{"encoder_qk_norm": true, "text_encoder_norm": "layernorm", "init": "torch_default", "epochs": 7.5, "lr_schedule": "cosine"}
Rows from block 4 of the audio encoder of a small contrastive audio-text model, named by matrix and row number. Rows with one number belong to one neuron. Each number is 128 + 32 x the weight over its row's rms, rounded and kept within 0 to 255. All counts start at 0. Numbers have three digits each. After the name is the row's rms in percent of the matrix's.
Before each neuron's rows are labels from the 100 clips, of 14976, where the neuron reaches its highest value: "top examples" is what is common among them; "loudest" is the band of the loudest frequency at the time of the peak. Only what is clearly more common there than usual is listed. The data: notes from a synthesiser with random patches.
# fc1: MLP up (encoder.blocks.4.mlp.fc1.weight, 768x192), inputs 96-191
# fc2: MLP down (encoder.blocks.4.mlp.fc2.weight, 192x768, transposed), outputs 96-191

top examples: narrow pulse; detuned saws
loudest: 2000 to 4000 Hz
fc1.23 159:141140160137124166133134221124141174119071150129136074121111130119134118158117135157108127175141127152111160156099122114083157132091137078128077177092122102123124159096164113124104107130121149076121178113118166116196045127119031178076140180156088191122134070190119098158168182115113105075
fc2.23 139:145192122073156117148070122147123146130105138123091161127170124064151129084103157143134142116127162093154096119127124141096179075160175150093059073094113129153083176183112084146150147149125142113123060170161132151130197105106128134141156051124153071101144157125121133165103177090181090170

top examples: drive; tremolo; inharmonic FM
loudest: 2000 to 4000 Hz
fc1.342 059:204190109064113106117149152172123131127073175228079159082149116129118127069083097166121134103140164148176167165125096086123153112132145159139116115140129078152135148095124165156193160102172076120084106160130128093142116171138145111091108132180144151117140160115097155176115130160177080083
fc2.342 048:093094151151115212080078128071086142123192112098210126151141176138094113094101184130105133097074106130164116112132173146140095121122121103110168098090120081131160146084109102112081173110142151083113179132106164114131090080045086170128189037151098143142137050116179136058168111172107117153

top examples: ring modulation; echo; resonance
loudest: 500 to 1000 Hz
fc1.617 190:093130047071169168128156141089178090174114094119152098150190167075133134124117109164097118137097076154147099091111087112149131162169155127117122099119142122102168103113129124172139126106114126072107139123180140112159096108124089165116151091161119163090137147039146030117091145141123174150
fc2.617 239:141143124083191140111118121069136124194129128079160128170083159122176135118116175146116205097139181158149062128113099139153099075150136107096159098154125106163089137122127101156083119150111082163094075179185159105091141119103164155144141127157144130203115160133105160201129133093116184110

top examples: filter wobble; high-pass
loudest: 2000 to 4000 Hz; 1000 to 2000 Hz
fc1.624 101:116111114112074101188153144145147111139085172134143087135114166128144068124161149117112087128108113166136156131098092122124080173127110149161098142073156130161161153138123126175175144148111145186070061161089191123154092111091044069117141120137079128187113099175160069136171139118098171133
fc2.624 105:082180122080110147144129093119136115036196125076131170184133133110204145120075125114111154091097152182123086173138128116193115061154100052072133086112128155158143135172135159083145181134123152118105140161141160098188126115131107141139135123169118155156216105191124112181150093080110111149

top examples: pad; inharmonic FM
loudest: 1000 to 2000 Hz
fc1.446 021:134131166116158161104186117117152105125098126133095119191152112131115148085181141144135118140152198133168148136118080078120147111170125086153111081209095127086081134099082112174102121112106114082141072169069151120178181136124126152103128129135117115144150120147157117137087116153136167105
fc2.446 027:146085092191077122143113116154083121099147103128114149101103119125117167066088153097159162127157084178090181181170140093119101166122090125068093165192134152217140147127162120099115130060121114134134133154162141097183076162170157098183144108148139107096152106150048122124128156152124118130

top examples: drive; gate; tremolo; oscillator: harmonic FM
loudest: 4000 to 8000 Hz
fc1.287 039:145102157110133147130089206167149119113156105129020151128067096133158143143181140160144132053184118116176119087119085185086110147179094169167202142121123079096100066129175186123185159145134159127105101104172114160070104086081099044137156096150156134146168126101179148142127136118116112135
fc2.287 042:175144130129033162097141122111079223111074147128151148111129087157060153143109146154135113110151104113090146175101125137144125121087126183169092142145134110158102162087142134157092160150070137106145170132165146081169111131177116167190099166169138138111197130093067073109110091180109102193

top examples: noise; low-pass
loudest: 1000 to 2000 Hz
fc1.15 221:099118125141183126097197176105070062108087116140134065100066113143063116135137078153139104127149129103084135155181102088101139156155122092137113154156118156137153107145110093148134116128080143108123127085133146182042135126171079115159141124123138155094098187085075147168116087147173129159
fc2.15 247:126140158157204084117110122144128157207098147176137114133078098145093116125166146101103142169159125121134124127117109141141129160155164150075138141178118141104139089208118139218156136172149144192158129146094119148089171122144127110087140133132155152168124127106137160159167106124139164157

top examples: noise; high-pass
loudest: 4000 to 8000 Hz
fc1.604 203:136130086141124109140160077054145131063099173140179121118106128145135130084049111139147051137090115099122137151105116087183103124137183098164087066083109092097111120236089135085083124131142100141115155133128117080148147126121111117136171160117077106096125122158123083155111104125108068192
fc2.604 269:089199142098151082173159141159172125109129167198161153106156094097074121069084154140200090157149085140121175116160129127174136108126087140173139159148105125137087162148043140092154117148121146163100103142117099083123144151182181098123137140134189080106091155187090172151122142121125098168

top examples: gate; filter opening; oscillator: detuned saws
loudest: 4000 to 8000 Hz
fc1.366 022:142127086137176128109144126099143143162165075152155171160157141150108124116103131148101073149119173077095162078165163091126132168120093130128082154170185151138137096133139152095140129108122116132120146086120162094089131126124103150170165108160118119115068192163169082102165156152098085141
fc2.366 027:147146124115123160086131133192105116157083144053113093117127122142162109120120179153116117161119069110153137077074113150086116153130160098097158173112098068104062138176120110159133131155117111118138140175090075153167097188166132096099059132152104152059147147115114109136123156112177168115

top examples: pluck; ring modulation
loudest: 500 to 1000 Hz
fc1.627 039:087169152086086173150106110111106090124153149089191138119184174144099106103116086138144113181138125148108102101120076077087131202107103110105114117137175128142135192135160136134114132156080156159157111162148142087143146147059087164121153145109166123171137077145103125119138131154144166098
fc2.627 037:109107122141112109138136184147118155104096119157115129153112159091176151150100149120082159114102179124098116096100177107181089073107134105097171098131001146069121107068137094180164140067151090136148068108110136155154071131145184144137093119132098136144086151155166138132147104082114119127

top examples: drive; high-pass; hard sync
loudest: 4000 to 8000 Hz
fc1.544 044:160131166132189097142072204166161163094085139104140116087111120139118187156095060135107146105162064166127130062103143140074109076146101150094098096112068129096161087109184162116133132134090102119132116114188109101132184140126141136100129153176158135121095093119119181095174190168167092159
fc2.544 040:101155183157089160089117079157114151119085091105137094093207114116160080127142223135117068162141122108140223151191109126183102115102139177155135134142160071102091102154117133160091161127166116136152124107126125138104109121075107119087163162107121137114112063095111081118099101132098149150

top examples: ring modulation; bass register
loudest: 500 to 1000 Hz
fc1.481 225:079156130138168112118100201110158041085050123137162143155094188144131135127094029160137117182138152102129066122113100114146163174138175137099104111084130088119172091173158131127094128125058138144095100151120137199174104058171144131118140149150155114177066149147115120133123160108078113141
fc2.481 239:152099156126164129210056081103130162187109101150107130110084137128150096150157109123086178209138148072132127153086170114154139108123128183121172144142122145075104101187086134176184119133088130152118124104130134171135112094156091177131130136139112094098144134102130101094137155050127134126

top examples: bass register; high-pass
loudest: 250 to 500 Hz
fc1.317 048:133087149136117118107163127101157094166107129099088095175112192190234036071139135177086113191137106144112104170111163170113095103129122182162126094115141110099120159142154169068157186082140068150147118126136132161104114148144110149123088164192094092176114099158102131102126149076151142102
fc2.317 050:183058157086142135135049142116136139179094130149135174126195032073154131143153199121157127144104124107140140062117122096150100159119075128182105107151114135176071137122132104084126090127125145143094070095161179120178138117130134133120038078120151152101213154112128107132095117181109173186

top examples: tremolo; inharmonic FM
loudest: 1000 to 2000 Hz
fc1.191 029:124087125114139149121212093113126119105119143099139086188131182091145139103156118101130120129061131124069111100139104143082124115173135114066145093167051104157133076098113069112134146080042090144164127157161139087109101147138148110126128079105095140182078133106118144078105158105155127106
fc2.191 027:054155171181144167058070167137096160127175170094069147136134076155159162088137120071174134132115100125132171134131115132100096112108057139142109118146133098161144111172140095167141152082148136122064120121107138145150120098089086077152137126125163105091206070143141050179159141128124169100

top examples: saw; notch; pluck
loudest: 500 to 1000 Hz
fc1.473 023:153189135146107076080153149129132095150106103117174110211096131173150126150131115156156147149102097169113132090162108099127133150122130144149151129147128122125135117142145089101129124147153150151157060106115085127073096122127075064153193124131095113136121168111125174099155082122085092085
fc2.473 023:115102146135113149144077087092101124103097106149093096090088147133162154185100152165181144124095093159155118144100155119116104137136091076097179146115089137114100104155163140122151119123169202125115117153170101156214164166092160097104158170099156094109122098087174135133127111179093156168

top examples: low-pass; noise; oscillator: hard sync
loudest: 4000 to 8000 Hz
fc1.429 046:080114136185149062081140126155102164087097064161144092089074159141080148134163134149071121125102104116082044102069111144090072113164154113170067177087101148158145089172112142151102151127159092127167091069130106063082160153131071144088135170100174099112125133120151165089175110197169152098
fc2.429 044:140118146127143132109102165120165153149160154080066131175157061078133136188069122157133173122166057069149186106171115170097108126097127112137179160124136088098142098122154128152102108187116153153151153147098152139116104091099150091145114082149088109140109138162116102120120098110095153163

top examples: narrow pulse; notch
loudest: 250 to 500 Hz
fc1.68 025:120180131103110154133076136127140087113132116127197156168127102141078120132126123106170079161141147067060100073152118093140097155161064099133123096084096142150142106136169118154108056140150175150077104174156136176158198109082145130173135094171100117100134111140161109113174152147105108133
fc2.68 025:114108108149159077115100216115063189130108145102110074073134103150215104151052132113147146142159133166126112118157141130124165075158057142130131120179113096095096168188185183165145155184042088138174166154050123107095086075141143118101129153118129112183140163096092160182154116115154102102

top examples: bass register; narrow pulse
loudest: 250 to 500 Hz
fc1.636 224:102171098164070142128122203128107051110111144168120207172164146155093131125144114095087119174140131137055091134105141178125044116107088136122139131123127128186120121075136115156136177102122107138182189080145164110094115041144115118099056109146144207161109113146152090145130155128162163089
fc2.636 219:121154141106167157137161165113120102101150178138168124168145121115122185107072118130142146165149176147092156177144139113110166077181147140145070125109131088146141090158077074156145125136111126134098051091153158148141165102162139130130187106147179134143096158106096107131090152039162118130

top examples: gate; noise; oscillator: inharmonic FM
loudest: 4000 to 8000 Hz
fc1.417 030:160126137176142130067107142141148081122099095125085158175144118149112125117171155145148087051177050112124126141176144072041145075179126128116124109103120183122111182187120133121124090093176105136105105121095155122123151105167110154145100096174073118085112151112116082156132117087134096170
fc2.417 029:117106126090094138169155109113076156140130087155152108178156161152120188169184090130117075192140136090135155162139114150105109173087097140124079082148085087123114161149115125142149140085092081088123189130136145092182128139117075139104158120130133145124158164135158105144096140152101139077

top examples: pad; high-pass; filter motion: filter opening
loudest: 4000 to 8000 Hz
fc1.710 031:078095163109125131093124166133148175094167118145089124134108137104123142140113160115142162102118090080155115165095102076141126149199168162140150135115179169156147099101095116098143121149130191126114109126162144143151136106163158078134136089115106163114141118126186161119110098117092115120
fc2.710 029:137146123136058149165105143100069155144115201093161126094086132153159191195112151109156131192183129156137161056087094188120114068108088188141142098156099099084104111144192123075114138144118111140126167139161158108146104118138150086107053168151134170097162093129081105159104113078139132137

top examples: saw; no filter; envelope: swell
loudest: 4000 to 8000 Hz
fc1.215 026:129145152094144116139038140112050153074117092110180134062132078138174095183155111157104141095120163149147082141099093109149138138106133157110153086093134155124167113112101059146205123091167151066174109181084100154144142119082159124137161152153084169088130103051102140123114128131132107101
fc2.215 027:088172077206124149117146091087140175111070106113112144193136139110126194196130144142114132101049125100148171155126128121141127107173104159107098072144134081091149131125159161148118136127080118132134104162121097091103114100190183140084146127095128135157139066126083086105078086129128147084

top examples: narrow pulse; high-pass
loudest: 1000 to 2000 Hz
fc1.476 032:116113146128178139177156158080133123131119129091057154081153113106196127179169124091129122107107071176153095153123157157091137107175102145139110124113153127105099151144121130102211139102153082136143154089111192142159130116174213080093043060170146136108178135191096145122229155116200159089
fc2.476 033:133149172134077104138093093142193165127138144108107222131136138133118144069097151156151153139107158112129126114115057094113134086168147142124136124138130178173095127127126096145153095151131154157113100137127129163137108179193146088112165124060160183161180109157154182186143136145146155094

top examples: ring modulation
loudest: 500 to 1000 Hz
fc1.521 029:111099103122093138146119122153153054168102070191163090171160128088121180093154158109117079123088112144138055116106151174131152100129120183085139112112127085122144113037120145177162104142099193118081124164155106126118159122117091159135128072130173145084164152190156116131140144140118070102
fc2.521 028:097078140152099192113099148162111169149112145127079159159102098138127093181089122140111099140146093142147107060153108095144177132152064094103099062147142103125105096152160100104157179156071107106154134140093105099157121088135100122131107165181076121153130128166097156097110141128144157154

top examples: tremolo; saw; drive; no filter
loudest: 4000 to 8000 Hz
fc1.612 030:163089096108129116138107148133056116092114134163142134117174051142101140113091092144156168126122106160098094126177102125171147118154112102117166134112082144137149122186095060159137126091107071110113118101087157149149098200071117101133145155155098184088090092091142150094130177086113152092
fc2.612 025:090151174169160123077175090176149124084155109119109127091163112109164092113097098144091075115161098105157141147040121158058119119166111147094130150120162132095109131119147166115117198050139133099187124142168132120116120128118144164133116107149161129065108074159093123118113111134151080155

top examples: pluck; filter opening; resonance
loudest: 4000 to 8000 Hz
fc1.694 044:156140085133129123139152124089153162151165145108109131140105176124137110137061107137192135155132177095164125162128108054144101130133124108075148150046174155145111160146092103109099141140186120156049193111138120159127124121188149138131103077124111124119097184137199154167088098126108149146
fc2.694 045:085125182080123121139121125132084078174149146140092109124125091137116131073139100143086120143148088168116126084107059123099150061086055080114116079154131137130114092151102198140138151129065155158106156161115149130105134100055113166080108128141174084138122112151153118098211116096136125179

top examples: gate; hard sync
loudest: 2000 to 4000 Hz
fc1.456 078:163108145078078167120130150097054142127105172130104157167111133108063178147181159110156189143083130109103117132135105129116120092100065115169119156104143162146140122099057098131163161151093191133142173126156204093107153107158151086114100148125170141176136080168123072154118121158153142060
fc2.456 075:100161147136136155109122122079075164157125114121144198189161090133157115107103158099169142155145195141124143147129115120085198176168150110098071091131116144079144122138113097112168193154148152110079054128153133168122144088113104137133113125112135097137119148148098134160165136128171119168

top examples: filter wobble; high-pass
loudest: 2000 to 4000 Hz
fc1.760 138:091088094123090107174088077116136141115121131083205054133134142085141171115112168099173137213122121147074155102127078129092106123163094123077171123122144110122144113163145051141108107072060169126109149166150151105152104164153147124108088111057145135146179092181115111107126091105136161098
fc2.760 141:085210138101071151132128124112109122099166099093141163164130131133139109099061134113120160042133111185178104143160153105136103079141081079131148119107122113115154106093147180109121131118107121137141068152138108100174155073121122185218120135143137162172190099188153152154161159077115169144

top examples: tremolo; drive
loudest: 250 to 500 Hz
fc1.125 029:080133123139142174106120170088139134195142141130173098194116145148153168139168164194156178108150159193063084143087147084142074104160113156180126153129126135183100139125114135118155150128171144187148153094128165132176071148069056146077121144146115179164131116153183123061148089101111147139
fc2.125 029:143122138184119083133163137134078165134193159085101184097184165169143107194163079041132087182112161145076099108139112138176117103158135183110136087160134130109147118140082174111139162095131150053199132091133134174125168074164146135123118114150106104175106129148139148113121099147117136149

top examples: pluck; noise; echo; filter: no filter
loudest: 4000 to 8000 Hz
fc1.296 031:143120165198120178158120124096188108096138098081174165151098139146081180075102134091135104069147160064163107198119111082124113160144124235155127147108177100137130112154104172148077126122127113156158164188136188154139135136140105141124124120095160133106150096131140143106124130149142124142
fc2.296 026:119144097075130135139098176097117157129117176159087123078111137148140105168035106124121128143110117122140187156166154115135151156164113091140156151191181137126124184173125065091153161118152112146103172097119121147178121140170141130137153061170131108114135162166108090149119154097121150135

top examples: noise; notch; no filter
loudest: 4000 to 8000 Hz
fc1.11 050:184137175138123140159110098108124137180132071145158113089075138173102165205114078088157174143114078082093166087137179109176072131131083105060169077123132116105187151160132199115157217125136116094095110188158089122163068150119167079127101203154122126125120146089123106138148109144102104174
fc2.11 044:088148146118159123085157145142122129140124121069101201137126158076177134081125138097068128129094158142146149175146110170037109128162108191107153140112121118101084138147180075161106072192141193194130167136136071156122147138105170131140120124085120163161102131102091138148102103188126145092

top examples: ring modulation; bass register
loudest: 250 to 500 Hz
fc1.328 062:028170132085140136103155102154125048154184141153125098112126104120177162124103070164128111151111107154103165096141085129118148185173090212092102113165143150151131130077147105088159140103105134142159134134128124089128094138148053143124163167104126105159136172132116118136143091092124101165
fc2.328 051:068125107101093159130153141130114119118079090168067171081121079090173086104177142042124111152134153153150096100179150119159115115159080111092153121099197110100143082122227147133152129110092139102079065136082118191150164091114145152097109081115108133086139090080146149078108121159136113063

top examples: drive; gate; harmonic FM
loudest: 4000 to 8000 Hz
fc1.29 047:075118126120058166130110073163093178144111145136162135144109123126101189097105118179116218095100072155107078101102039106102154130123137159116088089101109092175096130089102150085116153145130080106153143105086126137139172124104111126163133124127140139112118142137086092175146145105129071153
fc2.29 048:151090160207123127095127191118137143115089060084123134077099071155142106125153111113087090061124147082121106150142175184089099130203105207188116107147076094142133128090148155139089173163092151117153161097128107127142138139174087100088093123088161131124127127130143061155131149077099105119

top examples: bass register; pad; oscillator: hard sync
loudest: 250 to 500 Hz
fc1.519 042:126119139114113132159170077083158116112113107194102104102106103207075082117133129130100156164117109121122089100055130101169059062125119120148100121145146140150161134110152153143125185072127192148148155184161128119135154138090108108110122129148120156146173129127105160171125161097150163137
fc2.519 046:095220160106081152116114186116135119138126169134130156110163154051160131172100161147098157086117096118131135077119097137141161148165136117131127092143089122065120188181102153126125080098145096109146151096083144125183102193126135192127097133116158064095113136128133159111130114137118080123

top examples: pad; filter motion: fixed filter; ring modulation
loudest: 4000 to 8000 Hz
fc1.516 036:116168134110151140143127164101146154138095137167156097121187112161106154110095140135136192136079139095148087177085127113089160081151041134181179127123119103162132102102138135133152156132130135135105180088130226188110154098132087140191097150070088124138158189142144134153113157106106103160
fc2.516 038:117096102120113118100087155194143150093107137200140103108072113087137103155136149130120053088144074120085172119138084113121085090138158143166112137154154100089117121197137164120091105135124127093123158133098157146154113155205110134089131122140134182117090115147058095133113146086101118109

top examples: pad; triangle; square
loudest: 500 to 1000 Hz
fc1.563 146:179092113131137122076134104124126173123150132145160148159133153205109165130164148126179156144153163128102129140122103067082134081077109110088162121124054116153124153074151105100156139143148106108092152153122132092097118155141149081143122156099162169098110147131156146134170166109088156129
fc2.563 158:031178107112118147123094133134151194134181115146139111132150131111086149109122125128096157173174147091144141109126154120093166103173154109120136115131143093118083105110126132148144055128123079141112116165118116168137127125135153147158107064118138138117154104143105129103135173149143067175

top examples: tremolo; narrow pulse; filter: no filter
loudest: 500 to 1000 Hz
fc1.606 031:078149148157132111172152108150067097113173140153114105106167111151088093150181128154125105100130186122167111171142113193170167159197132129106115110101050132156139164087116125134155153108107145073172080149126081103204090125146122133135124166097107157150145161158189153170166181096126184148
fc2.606 030:081098142112148134162050110116171119168136081111118155156105128168099137133142141155179169191147173135061097154084128164128107082160106097124159112153190058122170135171167157134131098136146113065101136151112184127085136130169143153102106145109120141073143137154098111135054110121156132113

top examples: echo; tremolo; noise; high-pass
loudest: 4000 to 8000 Hz
fc1.637 038:150088141152126130127156084147140142107143114110120125143127168156179159106123096114127083175092159164132169098133133139100130114144141083141112145100074143140112156157091072090121147111185110131105188124076141115076094135142058117162150148163107136140128063181102131164091127112166112173
fc2.637 039:084135080076140065154145187149161165135160151204141090139174137150141133142126144115117140134142123150100142117185133136144137084157129149103094195138076150125130141162105114194125143096047118154108103160144142124137128158161179138143087126123166142112110152150101105132137137150141149094

top examples: drive; noise
loudest: 4000 to 8000 Hz
fc1.202 142:158160131138166186153139128140121120147131146092147120100143200117114126119121098136097125053117098136082159105160139151159126086166122154100141082107140131099164133098119127096106090121163152077176129138094067124163134144095112163135067117081096109119079070145046124149165156156146140094
fc2.202 115:196133184140149101104105100120140136064186106069136154086126177166105175149079132127085122132084119172096154134117123126093137135105138116151145045093155129130196103120133127145125156094108146063116134161152102150101072127088076131120164125132125081094112113097143076084117085134145046133

top examples: pluck; filter closing; resonance
loudest: 1000 to 2000 Hz
fc1.380 079:104147171140109061104050105158095133110092145161122148135098159107050122174141107111112134075172167166119081088158181153147112185081112189078156079169123129182087076144117106109098060115099110094115135118151139132113094113165125118163109145151147143159082092128198080142117150097122139125
fc2.380 094:102114140134149165142104112100090107106145153145136140148137130137119115128138095107114068131142121150109140147096164117119104113131125012124121126131092129141098099130148111157077075134147164151154074138095123123152060160182164104080128131163041143111078108099078069144120115088125156076

top examples: tremolo; high-pass; square
loudest: 4000 to 8000 Hz
fc1.416 037:129108059173139128181110135077123112147176152127124096114126141129150137110106131188132204130158132121075156106119119145104119083121087098157110172137082120080147090126075062111130120140088074151153109177151203084210142109141149114117115087120111122161169143132119122136133127120183100118
fc2.416 036:110101201158083106127141096128138155167138092109181132107126186151098100113175183095070071113151099137185158144182117158107106144175140133080132118142139145109162161073180175106129078081083148105096101067130081132149082097086112080080121163126150120176116079094146130126108139178069093092

top examples: ring modulation; no filter
loudest: 500 to 1000 Hz
fc1.129 210:124096096144101134121078176151187091152109125102156135144124146148104149145189175136126183087109077133204096103150146112073132108092136150144174083094122109196148140117126166138096166177099095101124113127118131123117112128155105137067091138151113131125135159092123122071113130158119211113
fc2.129 192:060107157102173133154101163046119138103134129148125174147118150082131111157153115089121156185162148155121106105145157102163189171133099154106133103164142140108157104046082088142139145143118110170083181070073142151160152115206073108109124161193179129085134094122147114134099109172137119121

top examples: ring modulation; inharmonic FM
loudest: 1000 to 2000 Hz
fc1.683 036:134142070113101174105122166140182095130078098177144069205152127112070127043131120139123177128122122160174092092114145166159141149131143134146143109120173114127148116088134099087119140158130115123121128044113154115087093121137136103091116136153169076161157131074095152115135177158103143115
fc2.683 031:124152127152175159197142192090054090126148127133100145183107154117190110079174100090125142090128141109180160095109135084092177142120092141092110157125119163142137150146091099133128165149080157144114097122103168141179170114195122128082174139106075141141137150140138185107165132129174162125

top examples: gate; harmonic FM
loudest: 2000 to 4000 Hz
fc1.351 119:143194136082115151109113165087070163124151169053096159160099119140060115113119155185109179070116177091152083115136073158118169113067123107159091158117112148140156100154133110094148109107135109137133116128113177143103145077125143102104146145133109101187137139143088102119111100144119097168
fc2.351 112:142041096161106207147125137118073178125149091103100122157155117062126155097152139127136102128109156141121133096133150154127160112117107152081097146049129150085133124103082170076137187101162043136130161202130139080168160122126046141173099060130140124168148091139155170079134163169116106140

top examples: bass register; detuned saws
loudest: 4000 to 8000 Hz
fc1.426 030:186159131087087134123093107188137103096154127165169118138120165095110145090110118163172155198125091055096127109062106105085110080182138128127116150160121183118093186161129114094137093107138176152166125130153156128121146118126101143164095157165141125118124073129078128155125126132104099138
fc2.426 029:075081134137092097143182180120122129125074097062097106103154062148143090183084168138120140143098099116109139177132194177094159131166086146158150113081096116090103103118083148100073149153106090128162128059162108184127122133080127116136147123137120112133074193133140098116121096105155102125

top examples: ring modulation; no filter
loudest: 500 to 1000 Hz
fc1.291 059:139100079124186145091151129166123087155155061168102156128077139132128155145110089133099145138143126128129140135143112122153173143125108171141047111164126127098112129105131199127179110079119162179159094142049093116146102160142096170193145115128055106132139103112127125173173078134089213185
fc2.291 055:077104115142129076107083125134102096129126193125178097187164136157103107169150172087147118092117152108129093146148186126136138158166098134071179126114137186139129047086163083180108160139103136090128097090174149106125136119191160095124093158170156115145148128077172196081135127170123056093

top examples: drive; tremolo; hard sync
loudest: 1000 to 2000 Hz; 2000 to 4000 Hz
fc1.372 027:109101137132170165104173095129194159139116132145158080098146094155125146133165113134136121188061137120076162147077161128103127106143154086140158104143147110156092097164103075135161125109084166113126078142140072093138125109160165178158150127161120187098106092103149107107128116207159153065
fc2.372 030:151149176107169109096137106148074151124107159105093192097151136138126072126088099172093124102096112110149116108217132138115142185132108126153158186159121173076109105124172168170136138072153148177167138111101168118168055137145081140141094129154133086159173160202131110106188114080101108145

top examples: pluck; high-pass; resonance
loudest: 1000 to 2000 Hz
fc1.39 026:113163113155117136135147167121113143145079175125144115121122152122095176115125130131169117156101151134134080118106164130100127142148176163089129148124115109160112098112072101155123102123122100084078141072147130078129116114159139117109086089142063111094074125117140113075138176180080157125
fc2.39 028:077128096147141202115091170136199110075129160163097126114126148152154108142126131123062105092112120146149161121185096156155138087090136120101077083203108150129077143178193098141080127104125144147154090132140127153193131140191129093090186102140136135133158108099098176117072077061130155085

top examples: filter wobble; high-pass
loudest: 4000 to 8000 Hz
fc1.101 036:156091108106126109133127099152136161111126091118168156076119103117127153182142119134122075190079110058159138106157125180066173168160126126141156075147130092106114164127160102105109157108056093084147071129169143095149140137131102127104088103195096117125158114116156123130157169126053141164
fc2.101 035:172092108093151129157104114111170110130153151131096141185145124117175113087132192163169111126145154191089187115122121077134098098115149111123030196129093162099207101094155160144110124158111124157148103104093124123126087144151158182175129124084124129134149106147138100170110111150084122175

top examples: low-pass; harmonic FM
loudest: 250 to 500 Hz
fc1.573 056:150157131100118180105118123181111154166117140203133077118083116118159111114116095139114109125095108135120102118087135138129063127165124143106147171126175157151102137122099105100135175128144080114094116061121158154109143137149117137165152140152164178139122115143116130169140063070082174070
fc2.573 046:146170167192130112132144133113135095071152132109082102112120098175139130114136131042103097171214135177136174104129133123108145068130187150121111143087105136094137130118099072122065159163155207117114128165130088122142158068100132111070183179116130144092128157115096097161108141100169110126

top examples: echo; filter: low-pass; harmonic FM
loudest: 1000 to 2000 Hz
fc1.172 041:105147135084157134166182138158107149173127112113157101130116095113189107046190126148115102166110173160130118133157103124133147110112109167124134159110144138176107105123115155144185163207124079149127191153108157088143138126187179094214161108175195080143136109095147120131131142171154137138
fc2.172 037:145129168157101114107133201119152146151136176128165154115089157160100104221084098118162101126134140156125173047094109139130129132124139179147136171148083065117163136197113103096131143028116130110118127122170094170101123146085111124151108120144128125066147074105177082114070109164135140162